Weights of a small CTC image transcriber: arch wide_resnet.
Rows from block 5 of a small CTC image transcriber, named by matrix and row number. Rows with one number belong to one channel. Each number is 128 + 24 x the weight over its row's rms, rounded and kept within 0 to 255. All counts start at 0. Numbers have three digits each. After the name is the row's rms in percent of the matrix's.
After each channel's rows are labels from the 100 images, of 14976, where the channel reaches its highest value: "top examples" is what is common among them. Only what is clearly more common there than usual is listed. The data: numbers of one to four digits printed on busy colour backdrops.
# convs0: first 3x3 conv (model.blocks.5.convs.0.weight, 384x192x3x3, each kernel summed), inputs 0-191
# convs1: second 3x3 conv (model.blocks.5.convs.1.weight, 384x384x3x3, transposed, each kernel summed), outputs 0-127

convs0.364 101:120128173100150153145118107104144132087127121119146092119124114127151099125131142110132128055134137152111089122118155136123104101133124146111141109164145095143109088154157095065154151098103128113169158110109158086092164126132127137126129148085100135118082120080138112099116123156099116157125127127145149138131133107142164128110115106136160067084106159088113119133131087142098124110142121145146121115175147119108100130136116099117149158109140137165139130134147167113143113121142072173116107146144156140155119117076163115127133102137123116065076108131150108125099092141139102138
convs1.364 101:078140131135127133146126122127118064113113111157156140137145167127123126115143114146097143189122103100126087125103121142135112171131133105175125138183169124160099145115131116123136111144139115145164054135136126141107118115161144138135161129113102192173145145115103158137115129154130147080095107166142078156139155125182130110142123158117086076121126058083117165120114105133090119121143
top examples: the digit 2; length: four

convs0.76 127:112156129123188133105060107102113114114139119117144137107141169106110123159094144133137124099126107137103107108100117161144121184094118114124089104106147148136166088121132130078173120132161127124157133140131125095162117108158116205152143118108133120157135147116153170124129151165151103094139120127096101154122080127153195128161132147090119104104093139104127118146100131133074129089132125112098119129141082132083096133130124172137157131098094115108118137121139117097143148145112152128092083142137121119107138112102121151149149149120119079133133140151137151106171130128119135120
convs1.76 119:124128121112128124145075094187116097145170126108115100140129174126133138117108120156106110101150122124074155123110086139128149079133136104143143127108142099113149124071123150185123115125143122116129089129124112141107179123132134122149117125112058127125121144126133126159126147140155092105153134161123101145113139097156093110151120154153128143152136116115138131141121089176124130130102
top examples: the digit 1; length: four; last digit: 1

convs0.151 115:125154126141146138157145090126082109139091147109104115136157120173149129138141102115094095121128122114083111149092135139148132141131165134121135121075129133088142073168115146106181139117165110139120115131126143123108151189094108114119179145089134114094132138142142126110134147103133152148120141106157105114103097130089131129132138105083146145109110155137128127093096122125104099087104147068108123133138072084142160105098119150117125139115122101115130153161156138140148118134115159100110121106118136089116156138111088099118116190125077083150161165120149165126111103132108118132
convs1.151 100:134128132106121143096141085120125128141150132122083152121150174107123136123136160138101118150106133137114149134119103119168110105138143139147123145141144145127118154140175170171142149095154112150122145115113126168171132106129124123119124139130057145114172124146144122144143121134136145123185122122182189126102118135139112115135128162147135104107148128142107154138117162102136104140162
top examples: the digit 1; length: four

convs0.147 092:118118106119129125128139124127118140109137160133140112120125112105119125102104119166092113093112143122131158123119140117143107123112096139115106142105106100163084157149126126124114125136066119109107091124121095117120123143102096147119136132132080128185139110120134166099086102127137131175115151110098103095104097149109160143096114117150130116113141106124151134169137112109099117044142146101125154100131167143105079149152120156127148078119123102134146112151107134123119109103170143130119107114133172110086144106114120136043120096113116154101146065127120176069099128141133144102
convs1.147 083:127122145066126137138166069120135117079127082122098130139116063114145122109160134087091119145097100114128114140068064142100160153127166135113162123117136116137144105096088133131157148113143160096122151149122135140121100137101121112140105086099128133104100163159121146123170146131149091135169100164149133113137121115170115174140114147157095142078100125139101157137088141154126171130115
top examples: length: four; the digit 9; the digit 2

convs0.175 094:149138127138133111143087136128087098146149118163117121156125104102127132097123109101135151137112154100159138122098096157110100125136121130140134084154116052101132102094104095115101182188113123119151097118111139131134120156112121113148105143116106166131128182136100114126160153146138136073125097126109158136112144116122095157114103124090145102126127166096123156108122107183106120139165096127115144111100108133092058133122138108111133179120117142132134128130136102098162117116123106114123095102126094142155139067124094108092124111089113131111131177162116115168137091145109131140
convs1.175 080:090128121125119138127122133117109133155102120163144083118110127127115115145132116094168133117134170115114138138169164112119118136110113107141170104093141115194077139147082151107150130151089107154107151150137110130141094125110135118147158116124145127149121126108155156149137152155123131104171112081116123146104147155117125135148132108144122130070124118115140136167150163133116148149128
top examples: the digit 5; the digit 2; first digit: 2; last digit: 2

convs0.155 089:089100136101147172098113157111134148130160152148113092141146105086099141099148111104119156130102140121194115141097147134118125160120105101144172127122130119163142118135129158142107106113101129116146118131105125139146120161169109126131106098120092109164166114091117140115178124100108141116147128116149112157132118116132077178129122156075139113152141132136117068106121101134140133108152118116113131151143093165143146071136128117074071113109099114110160118128106105100185162125108145117151123119112105135148104121148112138137114087090119121165123120149129090110113184095116092104
convs1.155 099:161119152146098125195110160100100122142149152177094155130150113134157117110130143089098123146087108146157157107124111164150166142089136159090116125128149140134120156138125130157119118129128141130119089140149130130160124080119157158113153170128141096107146104151122152132122116154112142115151133104139135140131091100126158110124133076145125138087116154132158119132090112090170131109149
top examples: length: four; the digit 9; the digit 0

convs0.374 098:091172123103082131122108176133146157154117115115128158095114140126140157086115121162136154176107124106151109129129148132115096148094135124137130141094139110138155131151139102107161101112109108137135136108152137130070083081143125115162117133082164102150155146128103141130124109109151129125061123119175102134102148102117134144147118126116136153137099111137151133128154158069143137108106075110128112108168148134140120119145116164095105097095114101122152151157105146109114124146138132123117073122141163108099176095123120115151126136124088091083157138164144121120134125070079114122
convs1.374 100:116086133122108125141151094157123179136104104153133131096140121161130155165138095151156141150154151105135135162129119106127151153104103093125090107143088110114152143089173124086139161131129122124064089147119118108163120109107154150109165107169123147118147128119155107113165117110156123114135119102151164056133127102106139096126128156143120105139137083095107110092106141132164138145114
top examples: the digit 5; length: four

convs0.136 093:163108128085084131115094146154117114135128122113146120129106086144131113104080155151127159118108126133166137164128108134132138154089117098127141091108112110159093129119119132077131144148155124130118150135079133150115122132098148153160096145152125138195126123112129200117093137146135126118140113090178098121089099136104163105175111134169125120131076102089094118131165119133108146084157093084168080094141130141134075102132149146093139124164118102121125072125126128108117110116103146105135121103141116142145140133151116101159152120132114155099107118082135120123139115111113134138
convs1.136 089:093115135128134117153159085154150139118149145088151130115105166141123146153105124123140118162115135087108123114118070123139122097128118106094141165141131115161115134119074170187143153121153121147103114137132120136077148153066116138143126077146125140157113147122102129139146134132136088117160136090131121111154129129115114121143139106137150154126126121133144130122115135145107125137132
top examples: the digit 1; length: four; the digit 4; last digit: 1

convs0.111 084:135123172146069121130095095122136115139131121112142099070112178131129150107130084131124174125134159082118098120109140151151120121158127089140151147095175120132153130104140106134136125106121101122085113130180132114146130075117128101108178143077099121105106142141160154141138114141137151095102128100100100151106122146162136155125123073149166099156138147118125107071134125129130133095166132165119156119109136124083122097085110114130134117084146112103110132123101148124107130134095146138172107152118140140106105113170178143129105123155123100100124118110120158110092096118102091130
convs1.111 074:132119084086118129156128091153096093109111101122118107138131165112110137132118104139145143131166091159124112105140103120126137130111134112082107097137123118102127101131120091109077158102149112137138150128087126111130072152097134123115143161142106118103137143152140135121135106132113154131124121108146137104150147089085105102129126126189123085093123111140094156132144063102154128120107
top examples: length: four; the digit 3; the digit 5

convs0.255 106:106108142153121117125100113114125081116109137176170116115123177111114117068137130180077124157123106095112125131094056104090156077117151138123160132111113106090125152120142110137057137141112138117125158133150121143143123119112142119148130126127105156129113104138161115142146121142147113130105098106111110125138123107122151172139154113128119137094086137137057109112122121097102086079141125119102123141118076093135138115107088120125117169141141129132119139114119145091157126120105098072119157150142107127161139102107167130098177125122130133115150142107142110166143153150102107096
convs1.255 085:129136144131135124124128139103103151136113107099136127131117118126132101121106122099150132136149141100143120156152208111147127119159101158120110144106145109111076131128160114154165119135105125146120134162126141158101170100122138070173109153084202115174135107093110133172141143138133071119144123137104109145105091202119129106120138077140128112185154114153111135140125105094093089112131
top examples: length: three; the digit 3; first digit: 3

convs0.149 114:114185077134135116136077086135134101092117073143133132131111135129086117141090127160102141160120104146128108154137082095113136138128122069125119109098152138139113104156136114131139151104134105103146121095122171107163096122115132115130134076130147133146134118138077128127114125119142142124134135121111136148142116121138180132126143142153114124129148142124121132095146128145050089111147091129107108129130055101167114121130131096122136136099173113111089146143097122098150096113124141119160123123161072132173158115127121110065148189126097113109129157118123138143167133131104110135
convs1.149 097:123130139129119147161091138121113091113113149124086110100114146116144126155123138093125160125148105140094157177156097094128141110144133092136131217129131107151089112098167133183132120113146120152122101094175150143104185158114104088172125144146143113193117202133099155107131134152122132130117116146139107143112138106115057113131140131132150108169132177135136118124166098154102119161142
top examples: the digit 1; length: three; last digit: 0

convs0.87 088:103134123135081132068107154100137120124147100161134112107137134121140122156111168164056150141118112118079114118152126121155104078138107161145147097140142136106084105092168106119136166120101112148157117140140102096096127138097106121134134100112122101126119110112116120108120149089146146140112161123132123093147136118123093154083148157089154095126131137097081131094166145118116092088131110096111146116185144145111141108108118097150106145148123182180082131122128184120145107111144147106119120116134114123141113142085140104167109133115084157150123132111125149099112130123101105106
convs1.87 097:084119106121087154146182139085130092141103107133155118127145104126134174147128122110149109118170123111139107114134143094136141143091162061193105159139132103114149095125147134135119145122131163096143137130102107118175145153149151124167139116088150132128146128129076141113153127119128180124137122160150168117122136148112073133151110170175123095127158069123091121128143114130127143148095
top examples: the digit 5; length: four

convs0.250 112:127129118177148124136059093085131151112082129111124121125134134110114108134119150142116093150096160130118110143113114099141141123123114095139105117121139153122174131107085125082116137130109117116137174118125108132153137160127112136148125107123102119176112104144162163152110132133128106123090108089169135125101099122124111112100122143099123140164078124072171113142106159122107136127116156119119156132132139111091108106150079177108174102096111095141140132118142125093107140145163158105103119118138121126098112074120114104134143115136086117085114123182143082127178078098094130115
convs1.250 091:148115123139136093135177140164136120142124103132119113135107140119110118137152145130137124148103112116077164135115102137118093157118120071115172123080139111153166122106157113175135115151138106108127129122139127166154116169131133163128143142146171137161100153088141124115152132160152107113143117116131136144105114133123115116091125077129122137151123126115121133129113109129130128122144
top examples: the digit 1; last digit: 1; first digit: 9

convs0.204 083:134146111104103118101105135117151106153119103163149130170136108098140131120144124123133123180098146117180099125123140146148177129132084161149113113098140068159117153136151112126129120141121087153133118119130156125126134109100145120127134086072091140155154132099108133154139089110120091129095144128146146164118167099114139138111118156143140083108094161153086151091135126167119113108173129136138124111162179131149112104089105109140093143128099104171145122137126124124134129105099134091078084061109158140155123141108149128130121092128119116142076124122138120158121130107086138084
convs1.204 096:077137135133102130145148088107134108113120143112140116108123132167104148120107121133185148114140099097099145093140149139128148123124138077146125071121170086156128130138144112116129112126134132130124110145133087091111072130142140098121129127156119160162171153139095126118123097159180127167104132126118126149118104153148089119125142121089126127107137100118128133144119095123148147123138
top examples: the digit 5; first digit: 5; last digit: 5

convs0.24 093:158149134106136115125110121162109103113135090131120114142134148135106162125146142079120126085125136124102118134111139114160133140125146132092085169158091128155097146133151144106178124122119142159145151158064103115124139117121095128140120106132114164101124159112181152097067173125117145112093162148164172130098100111090109136106151132100104145181143131117109159061121100143118146131139068143147119130128144116120109120118130114103130151143107110143118114166101112102127119127090171158109105104105106096131141135125111113095116076158122114106118121078151127140127108098113186113
convs1.24 109:121117126099111130115108131143154066161125108099133126126156122094126103146119135130122133192100108096123102128120108141149124137122186110149156123116125115189135121097110122120124131192164143128168070100161100105106169126123095100134179118131116166201168155080114150148141144134150086109089132161161105099117091139155110100142141121109117137101139106149137146151155105102121136141131
top examples: the digit 2; length: four

convs0.110 102:116105150086111096141094097131110132176122123149121137115100135148162144162126126131125092112163091118179121149079091148110144152111168140132106110113137133097177132116111138127136136098150106101147138160124136103083126144126123089124119136066137144061131135084104127184094147121149105059134101093147161161108153125110082114146160136088149129155067117125156124130106123129142165145105108105152138102134113120119140120138117139108118144141146163140114112102138150138128140147150088113156117140121117119117137146140103123158146125121132076090094138094153160090144104143119090139
convs1.110 108:140129117123144114072130190137113143107116132099112140123096130143113113128117148110121108143164107133174119084136131096129122134119108166135071102124088155138120151123107161088122121085098154089155121143145137117121139149145156119104111191089102124083133117110126097091112145117125096151122103133112100098109104145130170168152123136038160128113098113118135113113148118159126147105122
top examples: the digit 2; first digit: 2

convs0.112 119:124108152098135131148105096107151060120101088112142129143118188121074112112162119169117147102141134129144117131156095116130136126138144182098133118119126108115120128138125123096124106104107112108111146172116147126129121137137135180148141120106116141150137141172108143134079143156125104138053141096141098121160121109114144162136118105129147151105123169119089138082123119149114131117116128154153149185150154084100148131164089147124094177114178143139107161142153111133131134130118131135153129142140093122150121101131099125128133081113110123107106087088118131133135181133103190133
convs1.112 094:136173161138142127123114101129145111124124123102151176108136110125136121156124178126145150159126194141131177124160133139119128154162141132135095118140154137166151136104137120107138113108133121136071120124107142134083174122144100149160144134157090108148121138148158137160129163119093106094131129129154122163136110199132151137132150145115113115144156142142136151075159142120127119132130
top examples: length: three; the digit 9; last digit: 3

convs0.264 087:121119095162117137095136145113131096133111097163148121136107103143111164087142110120145114116135126138129075122110160125108147108130118127132115132146116128137145097108104115107105100071143117118123105152131057100128101155109134117141145138111143142107167135137120116134158128149154124121097146091125099163166098076105084108152097076105114123184107112137135126121135138125143174145133143121155123152130167093112087112164166119145097088150122125120144107173112125123139138122145112069122072130146144092123107082107146131146160132112114115113071104128114091104142067120095112094
convs1.264 082:141126121122146108128128153137143149161117098129119145140142132128123124170087147121144105135145138087079100134087170143148129137116106154062108133084136151176139096065110102081126114138141163155084072127128107124129113115079112134080163111144119159091079105139114118117090147120123128146097147152155144127109105143110152122206139145110120111156122146130111123132094167128117123114133
top examples: length: four; the digit 4; the digit 6